From a checkpoint of a small encoder-decoder audio transcriber.
Training: soap at rate 0.0019, 5500 steps.
Rows from block 3 of the audio encoder of a small encoder-decoder audio transcriber, named by matrix and row number. Rows with one number within an expert belong to one neuron, the router's apart. Each number is 128 + 32 x the weight over its row's rms, rounded and kept within 0 to 255. All counts start at 0. Numbers have three digits each. After the name is the row's rms in percent of the matrix's.
Before each expert's rows are labels from the 100 clips, of 14976, where the router gives the expert most weight on average: "lies over" is the class under the peak. Only what is clearly more common there than usual is listed. The data: babble in 24 made-up languages, each with its own sounds, syllables and stress or tones, from a formant synthesiser.
# router: slot weights (encoder.blocks.3.mlp.router.weight, 32x128, trained with AdamW), inputs 0-63
# up: expert up (encoder.blocks.3.mlp.up, 16x128x128), inputs 0-63
# down: expert down (encoder.blocks.3.mlp.down, 16x128x128, transposed), outputs 0-63

# expert 12
lies over: /k/; /k˭/
router.24 125:183151174081119139204202185138123125130093103107106161121124108122096070104140143133159102101095097159106105171162131089086187195136148096122166157145121157135132131100107071172139131114145126
router.25 116:099104104097082096102091071113091155119142183109142099130182152064143064112138097105125164087120088127146105154160101148084143168131125170093131142137181110126109112082122126147101164150135114
up.0 119:140125131132125125128142080092084158082128135158128134145135063156129142129175172130131165128230128084123140148130089138163154121128072159172160124094141072128121130128128224108142142127102128
down.0 122:128077127129126152128115128181129101148129128128128082126124127062123131136088075096074101128130112160120142105161119153137132149115171125145178133105122126173217128058137097122127125126120134
up.1 059:064135142127129128127125128129114133133154128158127120128128121127171126136115129060069093120124126129135123128114181174127117163128123098106128141147110073146128163105128109136128129130099136
down.1 068:129130154106110128138108111088127130127119134128120132182142110086126120128113125255130185192136217106117066128128132142129151137222126128127107132171172171060128091075179127123127123128128124
up.2 100:210102127100140120011151124125159211117127103128056100147133121129181179129131119136128126125149208151150128126141113134158005118160064095127125145139128127150130126132113128096118141088119091
down.2 101:112131103130170128142119131128087127131111139047127131117126127125158128208128155173140196113137150128126128129127130145097129086138122084137122075129119129130125127148131128061129131129131126
up.3 145:155130085129130136121128171129213128200128120073169151129151109125144107129092129126150150097101100145126130134130130130140124129129150126066161128128083168096128128128130096147115047150069129
down.3 131:201142127127136153128128144134127128128115086153138125115126100146092237134113128107123101177128168165134139125115088017105123124125165126106130130143116164121128109121127163130135105148162135
up.4 072:126135121129128123122203154130144129054150142131127130153137068133128128115132107133099119128130000131108124131129137139078121101130171152128153142120128128110128135132174128114128128092160125
down.4 084:128149134115090110125128117121133128177127141127128119106136125129248127131120123136127131126129143001054142093126109207131035131135128129128126130137125127128135145090115128128191091169132128
up.5 056:126129161128058128119133255147233142127158099142116128088121128040192204125112127129087130089124129107203128137180130062128112117138130126133093118135128130135128129128128128128150127131184134
down.5 068:121114096130127128137122128064156116217126158128120112131183124112120129129125128142127149130111128121140107049125128129130159141135135128108122255123128123097075127123128127131134124118212128
up.6 086:189125126132128128152131130202128132129128077129122130108228126124123183122104142202120128106198124145127142128128122143206112132125116134128122131105183246039111129193102131128139142141125126
down.6 099:127165064135136093127124135118106128127089116159128134129111114120059120131108159150197182157110143122132160182098138113128139128127125120125178124124121107140175128074128091145143128130130137
up.7 185:128128092155108128133128131115143030117129128127059125166147171054129068136136083128120128135143113075132108087128154074156128115115133157127099089121149064129132117128157124128149130183126200
down.7 154:114125131117126087135135134126125164115142172125128128000133128130128120128102158124126135124174125182155128166163126151130118104122123127176126248137128202142155082116130102120101123134162098
up.8 103:146148076149124139103098162128070126130108124128129161128130161136127145167126119108078166177103128051079189121061127100147122130124125149130114116129128127117117106129045146128119084128130068
down.8 085:108143169103145042130129179149134155129133146141130135139127120107129130126191156056134104122000131142133034125128130127113144112085143128137131051147160128128148130136140135164139111204128136
up.9 053:139157128128117125158120146128128133093111191128127127128131138116128088128128128113121130128227128102126133123120129136127160165192133124119128112143134109122123114107175129130255158117094129
down.9 055:135039034126000068137115082160111135140125143145141131155138154148138113132133137131107097130158126004133186087117132128123157102168090156124144135121112141118133130123093125129120128143122131

# expert 9
lies over: /p/
router.18 094:092111125145128107192184152116181056177093061159123138087129081079134161127083114132138142090063108127099114119113124124108198105122104112121154144120136129162122144149148101104155165122091132
router.19 099:124140067115159097132131151107128083134124047132107100152128139086079139131096105147143115122058151133096124158085157162162146156082130076092156161139134175148147174123125152094080117086082099
up.0 185:178126128125134159132126176123146157154128110167124134127129129159142093128129129177126095104140236156130171092109128120163127129071127124139100086130058116064127083142017193115183129129128128
down.0 199:037128122187087127146129069120095086124115158102178141184201126117114131128129131103106148140125128065128060117183169135115051091128143123139152161132152187175138141130186129142128127115138103
up.1 078:152120127125131127125113135128047111118125139137130148129099122129119128132128128127126128108140131255128150126152144131122125164128127128090133162133124072151119173128222170127118136137126147
down.1 080:131037119130116218103122109094132150117123250189130127127142126098134136130090115169198122130156127124093128126128127157123128094128132128128128123042061122128044130131031141147184130108126128
up.2 037:128177128128188128054128128128128128128103151095128128248118128128145106128017114128136068128128127129131128122128128128128132128128151128163210128128128128128128128128128145128128157128128128
down.2 042:103159127118102141127133134128128128124123192132128133128156143129100130145000124148128139140130120176119121124132123128138124241128127121128128131128129108072129130129159120143127131111128136
up.3 061:106139127101125125128116149062120128129123125133124133131139126126122140123141110134185247230130125130124132204128141059128159081115152137128170123128126106137063117030129115127150132134146135
down.3 083:247113130131128116121121122135125125133128118135135133080099128093151115130219128138136119107127103127129109119100128119136142183121126130114126129093130194178126129128111127144101129132011127
up.4 029:196142136142111128116195129120120127122128162128123145155157122252128123128122151119166086083110128188132138111151124153133101129128094128129117121134121126150135119128143124128137107129110128
down.4 061:130133126135137115110029124002138150130138110122164146124113118037139196128133123128142131157128128078160132031128128137136177118128139136124126218129118131226121140132103138125117106129119147
up.5 041:145128137085128128127041126128128158061128130094128238128128161073128128113128128128187129050129121140115132128128127128124129128127128078128255111132128207130220180120168128103128189136138128
down.5 052:125128127132144146129146130129127111140127142143134101146131132129124129064094124128139052122128139135128218133150128127131127134127132180126128133128105121000131151153123184060129182127112129
up.6 059:139134130112122125108128119148189139056128129132153166124118087189108139126128112162202124083172127068173117147134110147175129128128199113128112136112128118110128001124138078124074132129127145
down.6 055:121110131166149108128175135147128188114129120115128109127161120128118056126146122133128087114136136233104128130125081094136042153074129114141132064050069129086132134123140130144064128126104139
up.7 151:082067136131158129126128145128105118081154128112129168131127126128130128078105108124122130151154125128141119071131125255040171125128120101119124206126127129105128116160102146127119127157127125
down.7 116:147145156159149113168074120115146127128110110127159128131135115176129134141131127078113135111125133129131128168090126107162127192129177121118125009128112142116128169092184127136152072116079125
up.8 147:105122140143142149129153108124129081131113119101151133086128103127128130155117135176117115127058078145204129128149157128133136121128123118127110157160088127127127133082133114130130127127128128
down.8 126:143127127122160152136123211076128139078128123227128085111141121116131114135102141138127147136135189174124093126128108124194126091143161131098074077119131174044162125148127156039153125108045106
up.9 187:131126119128118131092132113127126155122073137140103126128104123111130050133080097129132165167255145076130121127129126172048135120128133147139118132123123094127130148142112144131115153139128132
down.9 162:102070130090129128116202120063130145108150132121145142124208146159098191127127106117128130064159073122081124132135041138139130217134127113075104082163109101102125208014168099127129123083126088

# expert 7
lies over: /ɑ̃/; /ɔ̃/
router.14 090:188154109113075112176094089112142087146101160083116094140132191106080081123168086111104092079133128112080165147125143093157106085133106156118093205121086134115129129076126068136137183089173102
router.15 088:182107139155151171133128081075165107157100046117175127089115136106106130182126094137151128133115170107133186142119169069157140093140152190099156130093135150137163170141132119123088133157117063
up.0 033:042132173125130109108117130113117120167042128105147125115121111125130128127025134128125125132074127135126135173128128131133185124130129116121127147119121154128146130079127135127142102123124130
down.0 072:128169139127121128132123129108118124132123167109111128133128124129125124128145132135128136126077103139127114139106069128131129180125128125135139000141172098055129128114136127131149108137125057
up.1 075:126078129129128127142188158153133120103128124129127126132186128147126180126126104128128128098066091127133134128128008160132141149095130128124126128128133093127138127124145128181128094141020128
down.1 078:100131117068176128046026128132125069132069127121129111120131151151164094130107153092175128119185150128058125190139128140127118174134132072146177152166130155092134132154127091115138022075124144
up.2 089:076195126017132126128130128130108134145122127124128142135128101135128131129081082130128129133065255119105155128128125129130170127123128168151132128127127135160128132106032128128130125198125130
down.2 079:126106035128130128136135115119128094127107128127169114043156128117123143128124126130128128131133082118128045140121128161127074166127137046125126146128098190197133113129136076116146132132132128
up.3 061:126128128240057097128132131154084119137152130128138208099040134091128128128194181128134095111089110130100039128136138115108203127144133144125128114158154128124169132129124128128128129128128123
down.3 075:128116133129151130165104122082136131093117134122123128125161138129124149129132106128255175134225128057127220164122080128127125128118127117176129111123130130098125149104116135093127139128109114
up.4 079:127171134128126049101175140137128037128109255116085139129128077063129137128121147125128134131128171116128138160084113169112167140130137127128126194133128126122158120164132116129134108133121122
down.4 088:152073106130080179171147128104155111128127000143128106100079136118141133138133163164139183051157130135127032132128148126131168136125120142207089122126121092127128128131108135125134130167126128
up.5 139:115130125134118129097134119131080138147123116128130148147133129130122127106139128131122128114175130076137041128131150112132132135128124128129132129108128107204108113074085130129115130123176117
down.5 106:147129127129131136126082165173155136118170137162105124128085160110141126139103128108135141237172115132130215123119136124133128138125118129123137144130124141131110128144126128144122125140064132
up.6 145:172113140125124128201128125130126091097200202131071118127147154124129110138132124123128214189115137062131133128104116130132126153130118103169124127134117105063158064116121088128042124125128121
down.6 132:116091089131134122125129130111140126142125128128144116130111129092132128128141114128143121130171128115074130157208120148128099128124135125106119141121130196246128130129137126128130131128203212
up.7 054:104224151209068127130144207128120126129131128158126186116118145112116129127129097133119131129150125140163127121127109177101140130116130178048129060132181128144128155127130035124136140127128119
down.7 065:124128128143117107127129128212153121133132135109128128099121115130128128124029127128098151130123132244128168127139124127133082075136128144134117128128128126121092124128199147014120233129104128
up.8 160:125134137127087118132119110123130106127155073130127096125132111123127102131130124128119123159144128163056140135128122176118134164114125129193129127131070218129137128113125088097131067155193136
down.8 115:127161134158106141119124102100225156207079185107119148130128128144102126124096128178128093120085133108166096096129126122143076097216128127141075234132131090117120129171161138079131178122206103
up.9 054:115074121055142128148128092125053088139128130020109128155137127124126128128199161136175127144128134062123128090114147142128109125087146146072128150128135073128126129127131123152147124124127127
down.9 071:207000129129139138131093126102255160110134109127149047041116141180124119128152129117127138127186123106127059127152134117128127090131112099136149099134141053148186140138127183137172054142123129

# expert 14
lies over: /t/
router.28 117:082103102074124095100093125113114104084119117099140115172165123175136108075095170151179130138104162132168106190141120164077124102102166132168117119111117137163106177098074115073123113128165088
router.29 106:160059144090096111162119108080171107122083100077107178153170124163132103124130133166135116049100176109101118197143155133134138126099112097162125169129122195093126155052084138135120165093122103
up.0 059:105133128127127128113128149128124202092147117128187136128105129130016157128120191128122129138129127161159127127128130023128150131133128140069128129125141128147139129150128232147115205124129169
down.0 066:137096091163131134127128128126132129159128115121128124124147124146096139134127130128136138122154128128128124134143128049128135255145132174149124140120124070138128092058126121132123119156129123
up.1 083:102123128031063153127068058194126139128138083142228122149118127023128127124121159132125111137120129131128161153130128128125144130092136125128133151127128128130127128176147215128128126185179169
down.1 111:148134121122152128135129101103140131172183092175128142128137093131153128197128107126131128138180128100128215136123164128139131123132125154177247157144125126128178127018142108128108033127151120
up.2 056:127158041128158095127189130170126124123128129154170124128207103132133128128131120128132128142129109121113176049125128058128133087130128118114138122165140132128128168093172129079031255127112128
down.2 055:206162136116126128079130129134128000102122127126125127126125129122097136095194124127124121060159125134119130146092128195123135084117138121112150165161081116127150149140124080122128132126128117
up.3 043:138128128204127128129132123127122081110085127124128139122123133127000144128130126125128111045128129026128146120127128132108127127123128128130127127128115129112214175130133127127128128132094121
down.3 038:126135112130116130124124102119128155129129133139127123142080208138097128129111073239121127127095130111121121129129128144128129128109126116120107132140013089141122128128223182118130181255087162
up.4 119:122151144128139129128127118116128129131125130146127123148122223145003000108131170190125110127128030118134126128162222134128112155080094126164135127102125097124120127129127124130128128128134158
down.4 102:096138128129122100175126154105113240054132128111128131058210075160232103063114126125132127154115120132133188135127127123070100164131117130082128128120134104124128143134077194136139087131093137
up.5 143:127097095123181143070143128114139131128072187129130076150124129106123163134111095064127127139139124079132127130120116171128124132122137129146125097128146129112137129152060128138128130131079102
down.5 134:142115139122115134105133185148128127137133124115104135161126075192132125128218150148140100085126094120131133232129107148125130128128171118128124128138108121115110102114139090073125119134091126
up.6 131:115128119128149113162170120191128146060124183110037128129148128113142135126125163103097237126139129184128119113125161135130126131129137154145102135134129105101111088138145114194128128117187058
down.6 134:051121137126167121131128132119131179140133074155179127132128125082131128127087123141136000082133099062128117108126128152091128129116107122128128146127143128155104182176096202124137128127143137
up.7 142:121130160127148115140107103141132131115115128128126123128151142133169125128129123143129139126079131201017242123127105041129137119128122144193124109130128128184127110169124135128060134134207145
down.7 136:128143132154127124175125133138140156091180149117142217131128129146202128128074138143145186142250130134144072145133151128162136128129079116102125104120107127117131140120085128122147128130129215
up.8 147:127157053127126128128137107128117136124139101128151101130135172232126115128138136127074075157128098183130128136129113177126125127139124126144139119128100128149143127125137147121128127123183125
down.8 128:142128138137125128125061134131143127129121128134120163192136127024145203145118131110128128116130066104154121132122086162127158118128149102127125195135121139163128087156118179126135129125177128
up.9 073:157128127122126128125113132111125148128128228085128127137052118125122133127125128127131128116128136166109131107126137108058072188096128133130149031121143129133128128180140255126124121133049124
down.9 066:132218127184124130060130117146128112132128062144089128201128106152098133128128125129114172122123144128112164195116145168163134139126145115128139127000208127153127127119128135128124129128137147